config = dict(
    label_smoothing=0.05,
    decoder_fused_qkv=False,
    decoder_prefix_bidirectional=True,
)
Rows from block 7 of the text decoder of a small image captioner, named by matrix and row number. Rows with one number belong to one neuron. Each number is 200 + 20 x the weight over its row's rms, rounded and kept within 0 to 999. All counts start at 0.
After each neuron's rows are labels from the 100 texts, of 14976, where the neuron reaches its highest value: "fires on" is the input token at the peak. Only what is clearly more common there than usual is listed. The data: rendered roads seen from a driver's seat, with toy cars, trees and houses.
# fc1: MLP up (decoder.blocks.7.mlp.fc1.weight, 1536x256), inputs 128-255
# fc2: MLP down (decoder.blocks.7.mlp.fc2.weight, 256x1536, transposed), outputs 128-255

fc1.289,207,164,218,206,180,209,223,209,192,193,230,160,205,165,183,216,216,183,186,211,182,145,174,184,224,226,177,189,198,174,223,165,185,221,185,171,181,184,202,239,168,201,184,188,157,173,160,217,165,209,198,205,180,179,208,176,202,220,163,231,185,222,201,197,204,225,239,193,204,236,203,183,193,213,206,183,232,171,224,203,202,184,201,209,222,235,203,178,233,173,189,224,230,197,203,216,212,186,176,213,197,159,189,197,200,181,206,207,237,178,208,189,206,208,236,191,237,242,204,189,209,184,182,218,177,187,196,185
fc2.289,183,242,204,196,217,183,224,201,206,207,216,200,202,200,216,193,175,195,187,201,199,173,185,189,220,171,244,199,190,208,186,180,189,167,227,184,219,182,167,171,195,189,210,228,207,202,209,196,227,194,155,171,166,214,204,198,205,189,189,155,214,198,167,196,197,186,218,191,249,206,169,209,157,201,210,210,205,218,225,201,199,189,213,162,213,184,178,188,196,203,166,215,198,236,224,180,223,236,203,177,227,220,200,216,205,218,213,212,193,200,189,180,196,171,201,195,210,179,178,214,199,176,216,202,205,199,214,190
fires on: "<end>"; "and"

fc1.126,189,190,240,245,193,202,197,193,215,189,218,222,168,182,206,199,182,213,196,205,195,158,192,232,187,185,186,219,211,191,206,192,189,216,206,213,176,214,206,167,211,199,199,214,189,211,211,205,240,210,208,188,193,218,191,194,212,193,209,190,196,181,246,168,205,197,182,168,179,222,226,184,206,183,196,207,228,189,194,201,168,211,208,210,200,229,198,213,224,201,169,219,233,185,199,161,203,203,207,210,198,190,198,210,203,176,211,221,218,150,230,195,224,179,207,202,222,195,198,183,172,184,184,210,222,209,195,243
fc2.126,210,165,170,156,219,200,171,214,191,213,179,204,215,186,225,179,235,194,170,194,182,207,223,214,225,208,235,199,167,203,184,202,212,210,181,184,172,186,187,216,184,239,207,156,218,201,203,194,192,193,183,218,201,198,215,196,189,212,232,207,190,163,193,207,235,205,210,216,210,197,202,209,196,201,208,197,158,218,196,212,189,155,178,193,214,168,213,199,194,204,210,185,159,217,216,228,203,203,188,199,208,197,203,177,214,201,205,220,178,212,180,225,190,194,214,221,211,198,195,209,226,186,200,201,184,200,229,191
fires on: "<end>"

fc1.102,211,213,183,203,197,242,164,179,237,205,223,214,208,207,178,202,202,198,190,190,189,211,186,207,208,198,213,222,169,177,225,178,219,197,167,210,196,202,217,175,171,218,200,170,202,193,201,179,209,195,176,197,240,203,195,195,194,219,217,212,195,193,188,172,194,220,191,221,241,239,213,264,207,174,221,143,204,214,191,224,194,255,188,216,194,232,201,208,193,223,182,156,228,208,224,185,187,151,194,183,212,203,228,196,190,207,219,194,217,196,185,227,193,182,181,213,204,163,231,188,177,207,203,207,213,237,198,227
fc2.102,162,198,221,197,222,162,214,197,199,257,192,196,196,154,200,171,217,178,233,210,215,194,226,186,203,223,154,204,217,196,201,187,193,201,219,211,185,215,189,198,218,198,209,203,206,198,222,227,232,171,207,193,206,212,187,223,216,192,231,169,188,173,194,221,123,208,220,211,208,221,225,184,178,187,206,188,187,162,229,219,194,199,211,185,199,180,234,176,188,188,174,183,202,214,180,231,210,211,170,196,198,193,192,194,226,191,179,221,191,208,203,223,229,210,188,221,177,242,185,216,216,201,206,193,190,202,172,189
fires on: ","; "<end>"

fc1.346,183,200,212,203,175,196,197,210,181,203,215,210,203,237,223,200,198,205,215,217,200,173,192,194,198,229,205,236,218,223,216,222,184,185,164,247,177,198,204,194,216,218,195,204,216,187,206,226,170,191,204,210,185,198,172,176,193,179,191,156,253,189,206,177,227,205,174,220,226,227,164,194,212,181,208,214,212,234,244,159,205,194,204,251,210,203,208,183,209,188,180,185,209,157,185,174,240,205,185,184,193,220,195,219,185,238,234,208,207,175,207,197,203,208,216,189,225,219,226,194,214,220,211,216,198,197,224,201
fc2.346,175,199,211,186,182,199,188,194,188,176,205,209,234,231,201,190,190,213,231,187,202,196,199,198,192,214,190,209,209,206,203,221,185,189,177,227,184,175,226,203,198,188,220,207,226,198,221,218,172,201,193,186,188,214,167,207,218,200,192,176,226,207,214,202,211,210,181,216,218,193,160,228,197,193,193,215,186,194,235,180,178,182,188,254,224,230,203,196,211,197,192,174,218,176,191,168,221,179,181,201,208,221,202,201,208,196,201,201,189,186,194,207,208,200,205,200,207,218,200,240,211,205,193,196,223,191,239,214
fires on: "bends"

fc1.545,167,219,223,180,199,179,169,194,174,184,226,139,200,219,233,179,227,181,207,219,196,207,199,195,192,167,182,196,208,218,223,179,209,196,220,201,190,213,219,181,208,178,197,225,194,157,179,217,199,221,197,191,183,184,178,197,193,172,194,186,195,185,176,212,185,190,182,181,189,202,186,203,185,224,197,203,188,220,202,199,172,216,206,191,224,220,207,201,201,196,229,198,204,230,214,234,225,190,190,219,189,211,174,178,221,185,208,172,176,181,206,187,229,188,190,211,209,186,200,209,191,228,206,198,220,263,198,201
fc2.545,192,210,207,213,185,198,193,182,213,209,176,184,208,200,171,202,198,179,200,214,187,187,172,200,191,203,222,224,163,211,218,179,183,215,248,154,203,172,214,206,189,213,193,222,201,183,252,182,210,173,207,217,197,179,194,206,211,237,167,186,203,206,227,185,197,191,182,198,217,206,185,195,216,180,208,206,178,213,207,187,187,211,177,202,204,211,208,192,195,207,195,250,175,198,217,201,183,209,205,173,199,193,211,213,189,206,169,213,233,223,156,167,228,172,180,183,203,157,193,185,211,200,236,234,204,132,254,194
fires on: "car"; "truck"; "pine"

fc1.173,211,221,214,209,177,240,209,191,225,176,220,183,231,185,209,209,201,213,164,204,199,215,192,220,192,220,190,201,232,196,184,165,213,236,180,204,188,213,183,136,213,217,218,234,188,153,219,199,188,194,225,206,236,204,181,170,215,197,207,190,182,232,197,197,207,184,211,172,207,220,184,188,182,202,205,182,235,185,206,205,199,188,154,156,209,205,196,189,219,171,184,207,196,191,180,213,174,187,188,173,205,175,228,207,211,208,246,191,215,196,196,181,162,193,207,207,244,198,179,177,187,188,239,181,219,202,177,185
fc2.173,217,216,190,182,207,222,215,213,246,221,214,199,218,213,200,185,200,222,175,188,216,202,185,188,189,205,194,188,183,187,199,183,183,232,188,225,221,209,176,206,204,211,234,207,194,191,214,176,199,219,178,179,201,186,171,190,253,204,189,188,221,187,190,183,175,218,197,174,213,205,220,182,202,206,208,203,213,204,198,210,198,232,206,194,217,190,201,166,213,182,205,189,210,217,202,174,190,199,187,215,194,216,185,219,219,166,205,217,194,166,207,199,194,230,207,160,197,166,195,197,143,200,223,171,202,206,247,179
fires on: "pine"; "lamp"; "house"; "truck"

fc1.573,185,207,207,237,202,206,200,172,208,178,177,192,193,204,178,193,202,194,187,206,187,192,189,192,202,216,169,252,219,198,188,169,206,232,202,206,187,217,210,177,162,219,212,221,191,204,197,181,186,226,204,216,197,222,149,164,210,181,177,187,190,203,199,164,226,184,212,219,206,218,215,188,181,186,203,198,201,224,213,241,221,190,180,207,198,190,221,205,245,194,200,202,196,184,187,197,196,193,197,202,166,205,208,195,208,185,263,210,192,170,182,198,169,173,243,190,220,192,214,172,195,211,215,211,214,192,142,201
fc2.573,203,211,192,230,180,190,188,183,197,165,177,204,198,213,208,210,167,201,206,172,205,200,198,192,204,202,159,177,205,177,227,228,198,190,177,221,218,230,184,210,217,201,173,198,188,181,178,189,211,210,199,188,217,199,209,197,202,159,216,232,142,242,201,178,215,177,230,189,153,175,207,194,144,169,196,187,196,218,207,190,223,200,191,196,198,227,218,207,217,195,187,166,189,217,208,208,215,187,218,204,223,199,221,199,198,183,204,194,181,214,203,227,180,198,184,204,201,219,233,199,194,171,157,198,202,222,190,220
fires on: "pine"; "tree"; "truck"; "car"

fc1.251,202,203,196,203,188,213,216,202,238,199,224,204,187,175,227,196,210,198,146,226,169,201,172,190,196,181,221,228,212,216,231,194,182,200,218,195,213,206,220,203,154,206,206,187,203,184,226,207,203,189,199,196,184,178,219,193,205,194,197,182,168,189,152,194,211,199,156,189,220,239,216,208,181,203,216,157,188,216,174,227,191,180,188,171,193,171,188,201,205,197,204,202,213,182,248,217,230,184,225,218,210,200,203,162,188,180,210,193,214,163,187,201,188,215,179,210,169,205,207,227,215,212,191,228,181,232,192,181
fc2.251,154,215,220,212,170,182,217,196,222,184,219,193,212,166,213,186,178,200,183,224,196,201,170,218,192,210,192,224,177,226,190,192,208,194,190,220,188,230,202,222,211,214,226,226,196,220,229,220,190,200,196,207,190,183,231,189,185,191,186,184,193,168,164,202,227,214,162,197,228,202,186,201,204,199,214,168,168,193,180,183,208,145,212,173,214,187,210,214,222,195,201,188,189,186,232,189,215,179,248,232,188,200,213,221,191,229,218,226,190,193,181,212,169,195,223,198,171,196,179,208,219,196,225,200,217,204,192,185
fires on: "a"

fc1.83,231,194,200,176,201,183,205,182,148,209,215,189,206,189,234,194,221,190,188,187,225,202,176,219,203,215,160,195,214,197,226,162,205,176,234,205,199,173,208,197,238,173,195,195,193,164,189,219,192,218,204,200,216,203,209,192,197,213,167,198,200,217,198,219,217,201,199,191,195,172,190,201,173,198,176,206,183,237,185,210,210,210,226,217,230,209,178,172,179,217,205,244,194,201,187,228,231,185,197,219,161,232,201,213,214,173,193,196,201,212,221,185,246,213,178,182,203,216,213,239,193,177,161,213,193,194,170,176
fc2.83,194,205,200,193,186,220,183,176,250,187,172,189,199,199,188,182,183,190,232,211,165,186,201,207,186,182,170,186,178,218,170,191,198,240,213,201,193,178,178,203,218,214,216,218,199,171,207,193,219,192,210,169,184,181,222,183,180,207,164,189,182,170,169,200,188,186,208,196,183,184,185,209,196,200,211,173,205,188,210,192,199,189,194,181,185,165,201,160,216,208,211,226,224,172,235,206,169,211,186,209,197,200,220,184,192,220,189,219,210,211,170,214,216,197,207,171,213,178,192,189,205,185,189,200,174,197,249,213
fires on: "pine"; "tree"; "car"; "barrel"

fc1.509,175,238,198,235,189,187,178,180,220,192,181,194,225,171,221,230,218,191,240,191,203,185,209,172,202,192,214,202,225,183,194,187,190,226,180,224,178,206,192,183,181,169,199,225,194,202,217,257,185,211,213,198,224,227,195,198,192,235,195,170,215,193,193,224,203,181,197,204,195,201,189,173,160,197,219,184,177,220,189,216,194,196,216,157,203,157,214,249,194,216,211,195,168,205,211,220,203,226,189,191,203,207,187,203,212,181,217,190,221,222,183,203,198,192,206,196,202,228,247,196,199,204,203,222,223,198,216,179
fc2.509,235,196,203,193,212,213,190,198,214,203,199,193,184,165,166,183,184,222,201,162,190,154,238,172,197,215,195,194,247,209,189,233,207,179,211,236,188,209,166,188,211,189,213,187,205,227,194,158,199,177,232,198,224,193,231,175,195,199,182,214,166,259,217,184,201,182,217,188,210,197,187,168,237,183,192,202,162,186,189,201,225,230,186,181,189,208,194,171,216,254,221,206,224,193,232,184,201,212,200,197,215,181,194,209,198,216,188,198,206,190,214,187,174,217,189,172,201,199,208,168,188,231,193,173,203,203,214,179
fires on: "pine"; "car"; "tree"; "barrel"

fc1.292,200,190,219,204,168,159,222,182,213,187,197,193,199,213,184,200,202,214,169,216,211,192,205,179,189,220,196,214,207,241,201,209,175,209,161,238,171,216,235,194,200,217,230,199,224,175,232,240,160,223,204,229,173,213,202,207,191,164,212,174,229,188,189,193,215,221,184,191,216,220,165,206,182,183,203,183,192,205,185,183,231,195,205,237,194,214,234,215,207,189,182,175,174,184,209,199,240,195,204,168,176,211,187,211,182,221,229,222,223,206,207,198,205,196,203,209,211,205,179,210,175,218,184,215,210,182,201,201
fc2.292,206,199,191,250,222,157,231,186,211,223,216,210,224,175,205,191,193,176,184,197,200,192,230,219,203,201,181,200,151,196,185,223,184,203,165,234,203,225,196,240,232,201,217,209,196,195,216,213,207,215,206,190,210,190,207,247,186,173,184,217,191,175,165,178,208,207,198,213,197,217,155,201,208,223,192,208,207,174,195,210,203,193,169,200,205,206,136,191,252,181,164,178,177,215,199,214,196,208,211,197,229,219,220,186,198,228,214,221,211,214,187,211,213,206,171,186,181,192,179,199,176,205,185,221,199,174,183,195
fires on: "bends"

fc1.78,201,219,173,186,183,198,161,181,208,163,190,191,197,216,200,182,197,191,167,209,199,150,198,194,197,177,186,227,199,207,199,184,180,214,216,182,201,244,223,203,227,221,213,197,198,232,195,241,153,233,226,205,185,196,187,187,188,175,216,189,195,179,209,178,230,229,221,186,254,231,198,195,210,180,191,184,221,215,203,219,185,193,165,203,174,183,216,229,206,196,204,185,189,189,213,188,227,188,195,216,186,189,186,191,200,230,222,206,204,182,203,179,212,182,197,227,209,223,184,191,207,185,199,193,229,228,189,190
fc2.78,216,216,178,212,165,178,198,218,234,215,180,208,213,221,228,210,201,185,230,179,190,208,219,197,235,192,182,184,223,178,201,218,202,190,198,194,208,215,145,223,176,192,224,212,200,195,194,171,234,207,230,219,205,189,244,217,206,193,174,226,218,213,195,189,224,195,199,195,148,212,157,194,214,182,218,208,207,188,204,196,211,227,185,180,209,252,204,200,212,218,199,197,204,217,199,228,193,179,179,184,191,207,199,182,162,198,198,207,195,229,194,176,191,183,190,229,198,195,227,209,188,193,152,178,172,219,183,186
fires on: "pine"; "truck"; "tree"; "dog"

fc1.88,151,212,197,234,194,186,194,223,212,179,168,208,211,203,194,189,218,194,203,194,165,179,169,229,208,218,202,189,162,219,189,203,198,214,188,211,211,196,212,229,199,224,194,203,221,168,222,254,225,206,213,219,178,225,194,205,167,235,199,198,203,215,221,217,202,217,212,225,226,223,202,179,195,215,192,190,170,175,202,196,211,212,185,209,200,215,217,208,216,210,192,180,204,192,185,159,205,191,195,238,182,210,198,177,195,215,197,228,213,187,217,193,197,199,227,190,219,216,231,235,223,161,201,184,203,180,187,201
fc2.88,191,211,184,178,190,203,211,210,193,206,172,162,192,248,195,178,222,186,211,228,198,209,232,193,210,201,212,209,211,192,146,194,185,212,194,205,190,167,206,225,192,212,181,227,211,233,217,243,231,222,214,197,174,220,174,215,220,231,208,180,203,212,226,181,239,246,184,211,204,205,209,208,192,198,198,221,222,179,187,224,191,184,185,202,235,198,224,194,204,189,233,197,206,221,219,208,226,196,202,178,180,207,207,224,215,200,198,207,171,170,170,216,172,196,189,215,176,181,178,182,239,210,215,199,199,213,257,196
fires on: "white"

fc1.402,188,189,198,173,203,202,165,188,269,180,211,222,192,199,205,178,199,194,212,198,177,186,226,217,189,231,201,224,200,216,191,231,216,215,210,174,193,198,193,209,166,210,185,199,187,227,201,206,227,223,186,189,170,231,215,179,199,195,177,213,191,200,244,192,208,218,208,204,204,181,186,165,161,204,200,176,219,162,241,245,208,212,181,227,188,213,177,207,205,218,174,255,168,218,222,186,196,222,182,231,185,162,171,198,201,221,206,199,196,200,229,197,203,184,233,186,188,216,254,202,188,230,250,209,190,213,172,224
fc2.402,206,230,192,234,187,228,188,181,214,196,208,198,190,217,200,194,171,181,200,250,198,188,188,206,195,210,204,197,174,214,211,198,215,216,202,199,170,185,211,196,212,220,218,170,196,169,187,218,186,226,199,229,178,205,208,153,210,179,210,161,210,213,190,185,180,209,214,222,208,198,233,212,196,191,216,194,210,181,186,210,197,162,198,181,231,187,210,215,173,217,203,222,208,189,204,226,200,214,201,186,200,197,188,185,231,192,188,168,246,209,210,196,206,176,192,199,189,235,186,204,234,202,204,245,175,225,212,181
fires on: "and"; "with"

fc1.718,196,185,227,194,198,199,209,191,175,193,192,199,196,207,166,237,189,193,173,207,219,193,205,178,232,213,240,239,212,229,180,197,191,216,227,172,193,199,161,210,201,179,204,200,196,182,183,223,225,185,164,211,207,205,243,195,176,190,195,220,157,213,225,170,169,172,214,179,185,203,183,200,212,206,181,170,214,182,182,220,210,211,176,211,217,167,201,195,184,216,190,207,193,182,168,167,183,187,188,226,182,188,207,210,195,240,183,208,179,231,183,208,172,187,184,212,230,191,180,249,208,201,229,227,222,156,201,177
fc2.718,235,225,183,188,178,203,204,222,191,203,206,191,169,196,227,182,212,190,211,189,201,222,212,186,169,194,181,173,195,182,239,194,177,218,209,207,191,174,207,199,211,181,163,186,218,202,179,185,189,205,224,178,159,224,194,174,206,200,203,166,212,185,206,265,196,209,206,223,225,194,173,223,174,150,216,201,195,199,206,172,185,197,195,225,203,196,220,195,223,174,205,223,204,211,220,240,212,220,234,175,228,191,212,210,186,162,167,188,168,180,188,205,205,220,198,183,195,206,213,208,217,185,191,212,199,212,185,222
fires on: "white"; "black"; "brown"; "purple"

fc1.699,212,202,205,193,214,214,200,227,216,189,198,191,197,216,220,199,200,189,190,192,203,207,209,176,240,206,184,210,227,170,199,179,226,207,192,177,159,193,214,223,191,201,231,182,186,218,183,182,207,199,191,228,151,207,193,213,195,190,168,205,183,197,195,196,187,206,217,184,225,221,206,195,198,184,177,205,210,190,231,232,214,216,192,190,234,204,194,176,213,205,173,199,208,203,194,186,209,217,190,193,203,214,194,176,215,216,194,204,217,202,186,206,200,197,226,190,200,194,197,184,183,176,224,219,189,219,204,184
fc2.699,195,214,227,205,189,206,202,188,195,215,182,186,236,204,234,192,181,206,257,204,198,199,204,187,190,214,161,196,206,209,192,203,151,205,197,190,225,190,198,194,220,218,229,183,201,157,190,191,148,194,194,168,210,225,202,190,203,219,204,177,183,223,195,209,153,189,200,227,204,191,219,223,189,203,156,195,195,196,199,198,209,176,171,224,171,196,251,163,217,169,200,180,222,207,236,204,211,209,213,236,205,203,207,196,179,177,237,208,213,226,177,201,222,189,196,233,185,243,218,214,213,226,222,177,198,163,171,179
fires on: "<end>"; "with"; ","; "black"

fc1.217,167,206,240,203,197,197,209,201,183,260,189,201,204,191,186,218,220,185,233,166,167,194,202,231,213,194,230,204,195,190,236,195,203,228,210,202,180,177,208,180,173,208,241,148,218,209,178,213,177,208,186,180,210,215,196,192,175,185,204,205,181,198,203,243,236,208,202,157,218,205,210,212,218,172,190,205,147,184,190,191,162,209,203,197,209,193,213,195,189,176,214,228,208,215,215,217,187,185,198,228,204,189,180,213,176,195,194,197,219,155,229,212,196,220,217,210,203,199,191,205,213,231,221,212,172,203,189,168
fc2.217,214,192,195,192,205,205,183,175,227,165,202,177,209,196,209,192,187,210,165,231,218,227,189,179,200,216,177,179,209,197,144,200,175,205,189,201,200,230,178,230,196,186,181,231,186,175,244,184,190,219,186,209,217,215,226,198,204,239,220,186,230,183,195,192,183,205,201,242,204,183,195,208,171,214,197,206,227,183,204,210,211,167,195,190,212,207,171,217,175,218,194,181,205,191,217,151,194,212,203,157,179,201,215,185,230,176,191,209,193,238,161,222,201,220,239,211,169,194,208,177,194,195,191,209,229,185,206,209
fires on: "<end>"

fc1.438,173,231,203,189,188,203,165,189,159,209,186,201,232,205,171,184,191,208,193,197,166,205,205,245,204,199,215,191,190,191,225,181,175,230,198,180,182,223,208,202,170,200,186,196,177,173,192,173,194,205,209,196,235,206,231,205,197,208,216,213,203,238,202,230,191,222,160,189,230,197,227,158,212,184,201,190,206,231,180,214,204,182,170,204,233,173,228,187,224,232,222,220,198,233,179,222,203,189,167,202,204,166,180,206,197,181,181,197,202,195,193,199,234,195,204,189,241,196,215,173,208,185,206,212,199,213,196,239
fc2.438,215,164,221,182,158,181,234,190,244,183,200,174,219,179,207,195,200,201,186,222,206,184,176,161,180,184,197,186,212,216,177,213,225,159,187,211,202,209,203,212,211,193,198,182,204,194,195,210,192,215,193,228,183,195,234,182,199,195,186,201,172,194,202,187,200,189,222,179,179,206,184,236,196,188,209,192,203,204,188,190,202,225,197,227,167,201,193,218,187,172,201,183,203,183,212,158,197,211,219,186,182,204,193,193,202,223,217,220,231,207,195,218,205,224,207,210,149,253,188,190,196,215,223,208,210,186,190,172
fires on: "<end>"; "road"; "left"

fc1.727,190,190,186,217,210,180,213,156,198,154,220,178,199,212,177,183,189,194,174,192,196,191,171,171,241,227,212,194,222,168,211,184,202,210,192,222,176,166,202,209,193,207,205,212,201,200,215,228,195,199,157,215,200,197,166,186,197,195,211,217,144,211,253,200,187,197,194,199,245,207,202,206,193,218,187,192,214,188,185,198,185,183,204,186,222,229,226,201,190,164,229,189,224,215,196,188,179,206,220,231,158,207,201,216,174,201,211,252,238,173,203,183,179,229,213,185,203,198,218,187,218,186,189,190,194,191,199,203
fc2.727,228,226,200,200,196,191,164,184,219,203,200,218,190,194,205,171,197,211,206,196,185,187,228,228,210,197,202,194,177,248,202,213,218,177,186,146,192,194,207,217,222,192,195,203,197,212,238,186,223,182,162,211,190,177,220,228,188,200,181,214,228,190,178,190,194,177,216,227,206,186,217,220,198,152,201,203,215,187,177,216,191,204,225,199,197,173,220,215,220,213,181,176,197,225,220,225,170,221,177,197,213,224,218,207,219,221,180,195,192,227,172,196,209,205,186,195,217,171,179,225,190,186,177,235,195,223,172,162
fires on: "a"; "<end>"; "blue"

fc1.382,187,243,150,214,199,174,203,197,179,215,185,183,186,218,194,205,194,229,200,194,182,202,237,187,209,199,224,215,204,227,164,144,234,193,211,193,163,210,168,167,198,226,221,196,198,186,174,235,204,194,198,214,176,165,212,219,180,195,236,218,176,180,203,199,194,205,191,191,140,186,241,224,194,220,199,190,213,223,160,218,190,205,201,204,188,196,216,189,176,194,226,191,214,182,203,235,209,172,219,182,184,219,212,211,171,226,205,195,187,204,202,194,192,225,171,213,188,163,191,232,195,216,197,205,204,209,186,207
fc2.382,199,232,192,192,188,189,232,195,195,243,235,187,153,171,216,203,210,190,202,179,214,209,242,192,193,214,214,199,237,189,182,167,212,221,177,166,213,212,240,185,200,231,198,218,212,177,195,202,183,201,192,173,174,200,209,190,185,193,200,185,203,208,235,214,218,222,227,179,222,200,226,235,204,231,191,198,189,181,223,207,182,171,182,189,198,174,215,172,208,227,148,236,194,192,197,197,244,209,195,215,208,174,204,231,182,235,173,227,193,210,212,190,219,194,166,269,185,172,211,185,182,213,193,205,216,203,219,211
fires on: ","

fc1.375,215,211,185,183,195,230,220,184,208,199,205,197,211,187,183,195,193,210,158,186,205,226,179,208,200,212,172,202,207,189,180,166,206,229,189,192,191,206,195,155,221,250,198,240,198,158,207,186,199,197,217,191,227,231,190,158,223,189,202,172,189,240,187,186,206,203,214,170,203,227,184,187,183,202,202,187,219,210,201,211,207,200,164,174,210,193,191,179,215,181,206,196,201,191,182,209,180,199,194,177,190,190,233,214,203,180,237,192,221,197,204,181,155,204,202,204,261,191,186,195,191,184,222,177,229,188,181,173
fc2.375,202,210,189,177,216,227,227,202,227,239,199,194,208,184,201,192,199,199,176,195,205,203,195,205,207,200,172,205,180,188,203,186,185,232,209,216,212,207,186,187,197,227,221,209,188,186,213,177,199,204,206,169,194,205,174,182,257,198,186,196,218,190,194,192,165,197,203,168,207,202,218,182,206,202,223,192,222,185,204,233,213,223,199,192,224,177,210,163,210,195,226,189,179,217,208,175,175,222,195,192,184,221,195,223,223,163,193,217,208,185,219,201,168,236,210,177,219,175,199,200,160,207,216,159,209,200,256,174
fires on: "pine"; "car"; "lamp"; "house"

fc1.502,205,193,205,183,217,214,200,230,179,196,213,208,230,184,199,213,219,213,233,211,191,188,218,199,201,200,219,224,200,214,206,225,193,152,210,189,177,194,199,188,178,191,220,195,182,186,230,183,240,234,199,173,248,176,221,198,237,192,193,223,213,195,226,229,185,235,204,198,208,162,174,182,174,219,218,204,199,204,184,216,165,193,184,195,184,202,201,201,179,193,208,191,186,174,165,215,208,193,214,180,225,210,206,205,182,154,181,173,220,175,173,167,197,196,187,185,173,158,206,201,204,176,183,254,168,183,184,214
fc2.502,184,191,148,229,190,233,164,190,201,220,211,193,202,226,216,193,205,200,190,160,210,198,190,189,241,172,187,191,198,185,176,188,182,186,205,226,198,221,214,189,202,194,209,166,192,206,195,181,167,176,217,184,202,188,194,205,174,224,186,206,209,182,168,181,195,156,165,222,185,229,194,192,195,191,173,189,228,207,172,217,165,186,217,226,193,211,226,221,216,163,191,200,213,157,211,199,184,198,213,178,197,213,196,208,228,211,155,207,182,193,199,238,185,174,236,228,224,188,194,189,204,203,214,180,185,217,190,204
fires on: "white"; "brown"; "yellow"; "blue"

fc1.159,221,182,206,166,199,191,201,211,189,186,204,191,219,180,192,180,223,166,198,199,227,208,202,199,212,193,207,198,167,165,185,217,203,211,227,170,199,204,207,190,174,206,218,186,205,196,198,205,182,197,189,160,185,199,209,175,186,180,185,230,221,168,193,201,182,201,220,216,208,228,197,173,184,244,222,184,216,196,223,257,182,222,181,225,178,211,201,226,159,203,224,194,204,210,193,212,248,225,209,185,199,217,222,180,202,168,183,204,219,190,199,186,198,154,190,205,180,199,208,209,193,219,205,250,194,184,157,202
fc2.159,184,181,195,194,160,214,211,176,207,174,198,207,213,180,174,231,204,167,208,212,187,187,211,178,191,196,229,242,177,188,176,165,180,222,196,195,199,214,195,201,213,192,223,153,206,178,184,227,205,229,186,235,171,203,230,183,209,228,162,192,201,189,211,174,176,213,215,234,186,206,204,184,185,197,185,160,191,211,197,195,182,201,220,239,188,208,210,212,209,192,196,237,205,222,188,203,201,202,213,205,196,227,224,141,160,201,175,202,207,200,236,203,172,162,237,199,185,216,199,185,238,229,201,224,208,207,177,162
fires on: "and"; ","

fc1.40,222,206,224,220,188,226,195,200,224,155,212,184,222,192,211,205,199,214,182,210,172,219,189,209,199,193,204,205,220,204,179,179,193,217,194,233,174,213,211,159,193,220,216,232,189,173,222,218,172,189,244,188,237,177,194,173,216,214,169,205,181,218,202,185,207,186,223,168,214,207,200,194,180,191,207,197,212,203,188,206,203,201,188,169,205,208,167,213,239,166,175,197,200,193,194,217,178,182,219,182,196,207,234,211,212,225,253,209,211,183,177,166,183,211,216,200,221,205,152,172,201,200,208,220,207,184,153,192
fc2.40,215,214,178,174,203,217,207,203,227,213,210,209,237,220,194,176,191,212,185,201,206,199,185,190,205,218,199,190,183,232,191,192,181,245,172,233,212,212,211,227,202,203,250,213,192,195,206,209,170,214,184,192,190,206,176,200,246,194,207,188,211,177,194,199,184,234,181,176,210,203,189,179,214,184,196,200,213,217,212,204,193,234,198,197,219,213,202,174,233,186,186,168,201,187,206,192,185,163,197,208,182,213,183,220,218,194,217,222,210,154,211,182,182,235,190,153,189,170,201,199,154,193,212,201,192,206,262,179
fires on: "car"; "dog"; "house"; "lamp"

fc1.80,219,180,190,182,216,166,221,202,182,208,216,206,190,160,211,220,208,220,171,221,191,195,220,198,222,200,233,190,210,195,218,232,197,216,202,214,197,207,185,202,194,182,217,188,168,183,190,194,203,198,175,196,226,178,231,201,210,203,231,158,203,217,212,204,224,228,192,179,197,167,209,201,199,176,158,160,173,204,215,200,159,244,191,213,211,183,199,180,220,169,217,222,207,204,201,222,191,212,241,195,186,178,196,184,193,196,204,171,191,176,194,170,218,224,188,203,209,194,204,182,236,206,237,200,191,216,179,181
fc2.80,190,205,193,197,203,220,213,199,207,193,187,176,211,207,176,179,181,183,206,199,227,198,187,216,225,194,158,218,195,203,170,191,210,202,216,180,201,224,203,181,203,193,204,207,203,206,224,187,224,203,195,195,191,226,185,200,189,223,196,205,196,162,183,210,154,188,217,215,208,240,201,212,208,233,208,206,224,194,192,233,194,160,178,178,179,227,191,196,147,207,223,198,189,192,173,175,183,173,169,194,188,201,238,205,198,211,168,229,203,174,191,200,197,174,206,182,168,157,192,219,214,189,178,228,212,187,236,213
fires on: "a"